Weights of a small image classifier.
Model: 7.77M parameters, norm layernorm, patch size [4, 4].
Training: soap at rate 0.0013, batches of 128, held-out accuracy 89%.
Data: trained on rendered solids tumbling over patterned floors, 195000 training examples, 4.0 epochs.
Rows from block 8 of a small image classifier, named by matrix and row number. Rows with one number belong to one neuron. Each number is 200 + 20 x the weight over its row's rms, rounded and kept within 0 to 999. All counts start at 0. After the name is the row's rms in percent of the matrix's.
Before each neuron's rows are labels from the 100 images, of 14976, where the neuron reaches its highest value: "patch colour" is the nearest of a few named colours to the mean colour under the peak. Only what is clearly more common there than usual is listed. The data: rendered solids tumbling over patterned floors.
# fc1: MLP up (model.blocks.8.mlp.fc1.weight, 512x256), inputs 86-171
# fc2: MLP down (model.blocks.8.mlp.fc2.weight, 256x512, transposed), outputs 86-171

patch colour: brown
fc1.368,111,184,187,222,180,195,167,239,240,221,192,203,186,223,209,222,215,207,199,178,186,214,226,183,212,190,228,206,252,173,198,181,188,168,189,240,254,240,186,190,260,184,205,186,165,207,204,203,212,224,244,195,238,199,226,214,210,218,195,181,178,198,211,238,223,195,178,227,196,168,208,211,222,215,171,200,214,217,187,210,182,206,229,203,226,197,178
fc2.368,128,204,203,179,167,226,198,176,217,183,196,203,207,185,192,160,269,213,209,195,208,212,224,227,208,191,195,203,213,210,221,193,218,184,176,204,172,219,176,236,170,173,217,215,175,192,192,190,197,203,223,190,207,202,218,181,183,198,242,215,197,185,218,185,194,207,190,196,237,214,202,215,205,199,205,210,212,192,194,180,194,179,202,151,179,210,231

patch colour: pink
fc1.176,105,194,227,172,194,215,207,182,206,185,220,173,199,177,204,197,216,226,186,193,184,217,212,191,202,182,215,186,175,201,161,157,173,186,176,168,199,208,211,237,202,188,176,188,187,181,178,218,199,207,197,223,216,201,187,183,234,180,204,196,191,183,200,175,176,188,206,214,187,173,240,215,233,205,184,201,218,208,213,215,214,194,185,212,198,153,195
fc2.176,105,217,208,221,162,203,221,179,216,184,193,218,196,166,215,188,173,155,180,154,230,198,193,219,215,185,226,192,196,182,202,233,225,190,202,246,220,238,193,188,202,200,197,197,237,222,216,166,192,198,185,197,212,197,203,219,219,209,188,170,206,215,215,184,203,198,187,185,220,181,145,184,170,189,187,225,201,221,218,174,228,205,205,187,234,253,203

patch colour: brown
fc1.273,134,219,172,221,185,172,217,219,195,182,210,169,152,189,206,240,208,206,213,193,206,199,179,157,174,226,229,254,192,241,203,218,202,231,206,201,191,200,228,204,207,224,212,200,203,212,186,226,229,201,176,206,184,190,208,204,221,205,160,200,188,216,208,238,171,189,209,187,200,214,171,193,179,201,233,193,214,212,188,215,204,241,203,184,213,201,216
fc2.273,154,177,220,172,183,192,199,209,202,195,194,194,221,180,197,184,239,210,198,230,208,163,202,202,214,184,211,230,188,195,145,219,199,215,186,193,213,172,225,187,174,165,219,202,178,196,146,215,190,220,178,214,217,194,187,187,196,199,207,149,216,224,227,207,231,187,204,203,219,210,220,173,226,244,213,183,223,206,198,169,216,209,211,208,208,196,192

patch colour: purple
fc1.225,143,175,187,215,210,191,246,224,193,220,204,177,192,166,207,177,221,162,248,185,188,201,213,205,230,202,183,266,239,228,215,207,200,188,201,200,191,191,198,211,219,221,213,203,179,200,219,196,249,225,199,157,154,189,215,193,178,189,198,202,176,167,194,216,171,190,206,204,186,230,182,178,195,203,203,191,204,190,207,199,200,245,196,219,211,243,204
fc2.225,150,200,204,215,164,206,227,197,221,199,192,208,159,242,192,202,218,178,190,197,181,205,193,212,208,205,155,240,232,214,249,149,214,196,191,201,234,234,203,174,226,183,211,197,170,202,179,213,176,202,209,211,198,232,200,211,198,194,197,200,168,185,166,163,186,200,190,205,202,239,248,246,236,207,218,215,198,186,188,191,201,157,204,174,205,218,238

patch colour: green
fc1.72,096,184,213,215,167,215,183,202,195,200,155,186,200,200,204,177,178,226,200,197,183,202,222,209,192,219,194,212,205,147,201,198,168,223,242,179,233,214,219,193,213,184,165,193,210,188,232,210,204,221,220,229,214,195,171,212,192,175,217,189,197,185,194,221,183,192,164,206,226,248,193,230,209,203,186,192,157,252,215,194,222,178,244,199,202,217,178
fc2.72,096,235,211,200,212,163,204,181,202,196,201,181,208,214,167,166,181,208,208,211,195,178,224,163,196,168,207,198,198,169,212,191,198,168,185,231,199,191,185,174,195,187,251,212,178,210,167,163,215,176,174,187,205,190,210,217,179,199,209,182,176,230,182,183,205,171,194,180,203,158,211,165,209,215,206,213,233,177,210,180,202,217,197,181,182,189,207

patch colour: purple
fc1.304,100,154,212,208,206,194,171,213,203,225,169,216,212,173,193,204,148,204,236,224,196,233,201,211,202,228,173,191,168,212,211,207,196,223,221,214,219,228,172,186,214,204,204,197,210,203,195,217,215,175,169,178,200,197,209,171,203,193,203,225,185,227,191,223,212,204,174,181,182,191,205,197,214,211,196,220,196,199,184,246,237,247,200,166,220,219,188
fc2.304,098,174,179,164,214,212,233,223,194,208,194,197,189,212,190,231,256,197,208,159,182,189,185,229,211,186,237,223,194,193,198,216,213,199,211,210,177,182,171,173,179,181,210,186,176,186,196,155,234,217,208,183,238,188,175,223,208,181,205,220,193,199,200,170,188,193,193,202,219,226,216,219,212,184,180,210,216,224,210,215,201,185,169,186,242,179,209

patch colour: blue
fc1.156,112,207,202,186,214,195,206,203,195,194,216,193,208,198,215,212,243,208,204,218,211,199,229,193,209,236,205,222,209,204,210,177,181,200,210,170,180,234,221,178,198,169,231,213,240,228,185,214,167,212,177,184,234,223,167,186,196,190,198,214,190,158,165,205,213,190,217,195,193,230,229,233,228,207,248,179,168,185,172,187,205,224,204,218,221,222,218
fc2.156,107,181,176,181,209,192,178,211,249,253,181,239,180,221,197,183,216,175,179,167,204,195,209,189,210,226,185,236,180,198,168,205,212,186,214,198,219,199,166,202,233,197,190,207,235,181,235,201,187,177,204,215,185,203,205,226,208,211,201,208,209,197,218,180,205,184,208,210,201,202,198,169,204,234,197,182,200,202,212,230,203,192,198,177,201,200,204

patch colour: brown
fc1.194,102,173,216,194,179,186,203,222,194,188,214,191,171,188,207,175,170,196,213,261,222,221,228,222,216,176,181,198,196,219,189,216,221,164,267,188,181,192,193,219,172,217,191,206,171,184,191,162,198,160,195,218,203,172,209,185,193,184,179,219,186,213,189,206,190,200,216,225,186,188,188,218,221,192,234,191,205,237,217,194,231,222,180,234,223,200,206
fc2.194,105,219,184,190,179,207,229,230,197,215,223,199,215,211,186,200,203,179,230,180,184,209,190,212,178,197,195,227,240,155,216,211,180,211,178,207,229,214,210,212,175,206,216,204,192,195,146,221,231,241,220,193,198,224,204,185,195,216,183,195,192,181,215,246,190,227,246,197,226,204,221,210,206,190,168,213,214,207,181,171,182,196,221,192,203,173,178

patch colour: green
fc1.115,093,194,214,198,209,216,166,193,215,192,192,187,176,185,207,205,174,223,195,192,219,210,221,197,200,205,200,194,187,207,187,221,196,170,208,230,196,185,151,210,220,187,188,195,174,237,200,181,243,213,199,204,193,219,189,119,214,167,178,174,206,210,193,192,191,237,210,214,209,180,209,211,206,186,197,215,178,207,213,220,189,199,173,164,168,228,210
fc2.115,102,229,206,205,226,180,215,202,196,223,194,171,177,207,186,201,205,177,190,200,182,215,206,168,243,195,207,179,193,204,187,147,190,218,191,173,237,196,235,192,178,221,201,204,210,184,227,216,212,190,205,238,205,170,175,228,181,221,202,204,204,206,191,205,177,190,197,206,171,202,191,175,138,206,197,182,204,200,219,235,205,183,215,228,207,177,186

patch colour: brown
fc1.126,095,195,215,247,202,242,200,163,186,226,159,197,161,197,202,208,228,208,182,180,210,175,218,171,186,170,215,200,184,199,201,241,153,212,225,181,204,213,186,220,223,206,219,208,151,188,188,210,232,165,201,200,174,210,169,175,198,217,170,198,241,218,189,194,167,200,198,207,200,207,225,231,221,207,234,189,202,222,203,194,210,160,226,221,227,238,179
fc2.126,095,229,186,159,178,198,205,174,213,221,233,187,170,207,218,249,198,158,191,191,187,224,206,178,195,200,198,201,190,198,216,214,184,181,210,181,194,201,185,190,251,183,187,142,215,181,183,203,201,194,224,226,218,189,186,188,221,198,221,231,212,197,184,173,202,174,250,195,200,197,210,180,189,210,177,204,179,197,218,183,148,226,201,173,202,176,178

patch colour: white; pink
fc1.495,092,199,198,208,197,190,183,184,187,199,202,205,164,204,207,221,210,203,174,216,230,204,208,219,207,207,234,186,213,246,163,185,197,191,216,212,190,230,167,204,223,212,169,199,157,199,226,206,216,248,172,249,200,191,207,203,248,208,220,196,193,179,187,181,156,176,190,253,206,182,174,185,240,198,215,182,220,205,232,247,191,191,223,227,199,199,221
fc2.495,091,165,177,230,210,199,201,229,228,154,209,202,204,200,203,184,188,180,247,204,242,201,194,192,229,200,214,208,187,203,182,196,181,203,236,217,193,159,194,175,202,190,200,206,218,194,210,176,212,197,200,171,200,199,217,206,222,191,203,151,192,203,183,178,190,239,167,197,212,247,183,211,210,200,179,224,196,217,202,178,163,196,155,214,225,250,235

patch colour: black
fc1.124,106,226,232,187,193,176,229,185,197,215,215,217,207,213,217,200,180,201,193,200,184,208,184,213,223,179,182,210,181,189,222,202,182,202,219,197,175,187,197,212,197,201,223,201,182,192,195,241,203,198,175,170,221,236,194,236,174,184,192,228,205,155,185,206,215,143,192,181,208,211,179,238,198,164,181,216,203,184,187,196,223,177,217,216,204,221,209
fc2.124,115,198,234,200,201,240,198,213,211,176,238,182,199,190,206,220,170,205,184,209,262,184,212,192,197,181,246,195,214,182,201,203,223,220,169,210,212,210,209,181,230,172,209,193,229,199,170,174,201,193,190,231,180,182,210,182,214,227,252,163,209,215,160,211,189,207,205,186,167,207,160,225,229,226,161,213,219,223,201,223,216,195,200,212,166,198,185

patch colour: pink
fc1.169,087,224,177,216,226,208,231,195,163,195,222,206,191,184,197,201,178,206,202,215,209,195,207,194,202,195,220,212,189,237,206,209,182,159,218,182,197,205,209,181,196,176,216,195,202,217,227,204,179,216,229,204,183,240,209,221,194,231,200,197,187,202,212,172,207,199,193,205,219,200,215,189,194,198,201,186,211,200,179,212,185,199,193,191,160,210,180
fc2.169,084,189,179,221,189,175,172,180,204,181,162,167,209,199,235,178,226,194,178,188,210,222,187,164,237,197,186,206,206,182,173,223,196,249,173,194,230,202,180,184,214,182,194,218,207,212,182,155,183,190,209,215,233,193,195,194,186,185,217,232,203,195,188,201,233,194,218,210,200,223,181,199,185,191,210,235,201,209,226,206,217,192,187,240,237,220,221

patch colour: blue
fc1.476,076,164,194,220,211,182,208,191,217,218,187,229,182,216,195,193,224,186,214,181,246,165,194,174,203,204,201,227,196,216,190,217,199,198,237,208,220,201,176,186,198,206,226,193,203,214,193,207,183,222,185,138,194,188,194,188,208,180,193,218,194,199,213,195,193,192,219,172,233,203,158,179,189,209,190,211,190,193,210,211,215,226,216,209,229,152,206
fc2.476,076,219,187,169,221,222,199,262,208,186,238,192,212,193,205,152,206,197,172,212,208,234,214,230,181,191,181,201,212,168,182,220,166,206,174,223,172,206,189,187,180,167,215,186,192,206,215,232,189,209,184,207,216,164,212,234,200,170,197,154,171,220,200,249,202,201,205,243,188,187,227,202,204,158,208,198,223,222,190,184,176,196,188,210,178,212,168

patch colour: pink; white
fc1.71,112,196,222,179,192,210,203,201,227,229,211,185,182,193,188,236,218,187,236,197,221,180,184,206,201,229,211,205,237,197,215,184,188,204,210,187,170,206,200,146,218,201,239,213,218,184,183,178,190,200,189,195,218,180,190,217,222,212,197,169,180,170,190,187,213,196,196,186,176,182,205,194,187,200,179,175,230,194,250,220,176,218,214,201,213,172,214
fc2.71,117,189,227,189,202,221,237,235,201,191,188,202,195,197,211,196,190,190,197,181,204,221,214,209,194,183,185,203,176,223,185,246,235,164,163,194,179,180,205,235,227,214,205,227,192,206,217,233,214,217,219,210,144,168,184,195,190,165,185,134,201,197,213,216,168,221,193,183,214,195,159,168,220,202,196,217,192,193,194,221,215,170,245,188,204,171,216

patch colour: green
fc1.291,097,166,176,212,159,207,202,168,173,188,195,189,218,190,222,224,206,195,171,211,209,204,175,183,194,196,186,199,176,183,237,181,202,216,212,176,173,186,193,195,189,176,207,210,174,206,172,176,190,187,196,216,200,201,199,212,201,251,232,224,179,214,142,204,209,198,213,202,210,207,239,210,204,201,201,191,191,187,197,191,213,201,184,178,175,189,175
fc2.291,103,183,170,225,185,170,201,188,196,170,200,199,184,186,210,206,190,149,199,220,174,215,174,173,165,213,183,228,198,171,235,203,224,189,217,194,190,200,186,174,241,184,204,239,227,176,201,232,227,199,205,227,209,226,146,215,190,189,232,204,193,210,186,213,173,233,188,210,223,181,197,193,151,217,210,195,212,198,219,196,189,198,206,199,219,192,205

patch colour: black
fc1.61,102,244,211,182,216,195,211,225,224,224,211,177,216,170,192,210,216,180,199,232,221,212,184,201,238,175,219,218,203,211,203,233,208,198,207,190,203,194,171,198,194,168,224,219,225,198,199,238,207,178,186,211,200,202,220,211,228,249,211,214,197,173,206,211,195,185,173,203,171,202,218,221,202,194,179,201,187,202,180,191,232,182,199,219,194,202,201
fc2.61,105,187,206,185,197,213,209,215,222,176,172,179,148,199,192,230,177,192,231,208,173,256,238,205,178,231,204,170,209,202,207,171,177,233,215,194,203,219,163,184,192,219,216,209,209,193,199,148,179,198,217,171,173,217,216,177,208,152,172,190,179,242,188,169,198,175,204,178,194,216,170,208,181,246,197,212,207,186,187,184,171,205,184,201,205,178,187

patch colour: black
fc1.100,097,222,222,233,200,244,198,234,185,157,189,201,191,222,185,194,200,191,222,192,222,195,196,197,228,226,188,226,183,203,220,231,212,229,183,205,170,232,220,203,192,173,198,205,227,183,178,205,169,213,225,213,199,223,187,183,185,232,210,206,199,196,173,160,221,193,238,185,199,216,174,186,188,164,175,206,211,193,201,211,223,211,207,172,197,237,211
fc2.100,098,229,207,169,222,186,189,190,247,198,184,198,197,187,191,204,177,197,187,191,189,202,219,195,201,200,191,182,184,220,244,220,207,150,189,191,203,216,207,196,204,250,199,203,206,212,209,228,205,184,197,178,181,145,228,219,219,190,174,203,194,203,220,206,159,181,208,237,199,221,190,214,188,217,224,193,182,191,181,180,187,183,177,239,200,171,200

patch colour: black
fc1.74,109,177,214,192,178,204,179,172,188,192,189,183,186,227,233,184,201,171,191,218,209,203,221,199,225,192,190,187,198,196,236,192,216,237,170,200,207,177,205,194,203,204,187,246,175,208,200,198,205,177,150,214,197,226,179,179,171,233,202,214,240,192,198,179,213,199,203,220,203,209,184,227,214,225,199,232,197,193,175,206,193,230,178,206,176,235,235
fc2.74,110,215,206,207,207,179,208,236,202,210,209,199,202,204,186,222,191,189,201,154,197,206,193,174,223,184,205,163,211,226,191,202,194,173,211,194,178,201,173,222,194,204,200,180,194,198,215,214,169,199,210,178,206,161,213,243,226,176,226,212,220,266,178,198,180,207,198,162,170,211,211,181,196,188,204,213,216,222,217,189,187,186,228,211,205,192,183

patch colour: pink
fc1.146,108,196,200,203,184,212,195,241,235,201,194,187,236,186,187,226,219,208,219,206,204,197,179,200,188,207,198,224,170,215,190,236,181,215,242,209,171,177,170,200,235,185,195,160,189,182,179,222,224,171,201,214,212,160,201,212,207,216,206,176,182,207,149,196,194,181,198,181,156,207,181,184,214,181,211,214,229,214,192,190,212,230,203,227,205,193,208
fc2.146,099,183,178,208,213,214,238,219,187,200,217,215,144,188,194,204,210,208,186,188,203,211,189,202,214,161,182,201,182,170,200,205,173,192,181,198,223,188,176,194,184,190,198,241,206,200,185,209,186,175,226,195,161,209,194,203,221,201,226,203,168,179,193,156,202,211,196,189,216,183,201,215,172,178,185,217,192,167,212,230,215,215,204,211,160,202,209

patch colour: brown
fc1.312,101,204,221,218,228,171,188,231,209,185,220,207,186,202,220,202,213,208,189,233,204,202,200,189,213,211,191,203,196,213,181,184,201,187,234,210,175,230,218,218,169,211,212,209,181,171,225,206,229,166,185,175,192,159,203,194,206,177,222,208,201,271,219,231,191,219,185,219,169,205,193,196,193,200,217,196,211,208,211,184,188,221,200,164,179,181,201
fc2.312,108,216,181,177,191,185,211,172,175,170,197,226,203,177,202,209,192,184,198,174,208,223,170,234,194,242,191,176,215,198,176,220,204,185,203,199,228,195,228,191,230,190,187,212,216,205,190,186,160,202,201,207,199,222,165,192,168,171,201,207,184,223,207,194,187,172,217,211,242,229,194,191,218,186,208,219,202,219,213,154,208,160,217,232,203,181,193

patch colour: pink
fc1.231,079,209,178,215,187,229,175,168,191,217,209,226,207,213,215,168,177,200,180,236,216,185,222,212,211,211,198,170,190,188,203,145,199,222,210,187,217,203,189,221,201,183,194,216,214,205,188,196,189,206,181,230,222,212,187,192,217,191,238,201,187,180,201,219,201,178,205,195,213,220,207,177,237,189,157,190,192,175,198,194,231,186,223,186,173,202,185
fc2.231,080,198,189,201,191,163,228,207,215,204,200,180,189,209,189,206,174,192,196,178,182,231,231,171,173,201,211,184,156,225,172,243,185,183,238,209,210,191,213,173,199,214,197,179,211,185,183,186,222,196,171,168,161,251,191,168,166,182,178,189,211,202,209,167,205,228,197,189,149,198,195,225,194,195,232,207,186,230,192,234,184,203,141,202,202,191,220

patch colour: pink
fc1.235,089,185,245,222,198,207,187,224,214,223,234,214,202,171,179,179,204,183,180,207,180,175,229,157,220,178,195,241,220,199,228,160,230,171,202,212,164,202,183,230,190,155,169,214,201,200,191,193,198,185,185,207,187,192,217,219,203,182,220,187,192,160,201,163,194,196,206,189,214,196,194,204,202,200,193,258,210,203,236,201,219,224,230,172,218,179,188
fc2.235,088,246,156,147,179,199,242,204,179,215,211,204,195,226,214,183,206,260,180,161,229,200,183,203,223,187,193,178,177,188,154,239,210,208,206,213,229,194,195,209,242,240,209,178,197,235,200,198,217,226,191,190,187,174,195,198,181,208,177,180,223,195,200,211,190,203,203,219,180,222,192,191,187,168,199,190,217,220,182,217,176,179,164,200,194,206,187

patch colour: green
fc1.125,091,203,216,227,203,197,204,186,175,200,192,188,187,216,239,184,181,199,197,195,161,177,202,180,226,192,219,205,208,177,205,224,206,201,250,183,211,231,196,210,210,225,181,202,171,215,198,179,207,206,221,149,218,212,168,173,203,197,201,216,190,219,197,182,173,169,224,208,229,198,207,200,237,180,185,210,171,169,187,214,229,180,204,187,176,200,181
fc2.125,086,224,182,201,187,204,170,227,192,220,203,217,183,200,188,231,198,192,206,193,229,204,194,178,197,242,173,202,189,232,213,182,209,201,188,241,212,174,184,189,167,186,211,228,192,182,226,206,182,214,182,185,171,205,209,225,174,216,198,194,218,181,196,233,243,226,202,172,176,199,204,195,179,225,183,220,247,191,204,151,186,217,194,212,214,223,201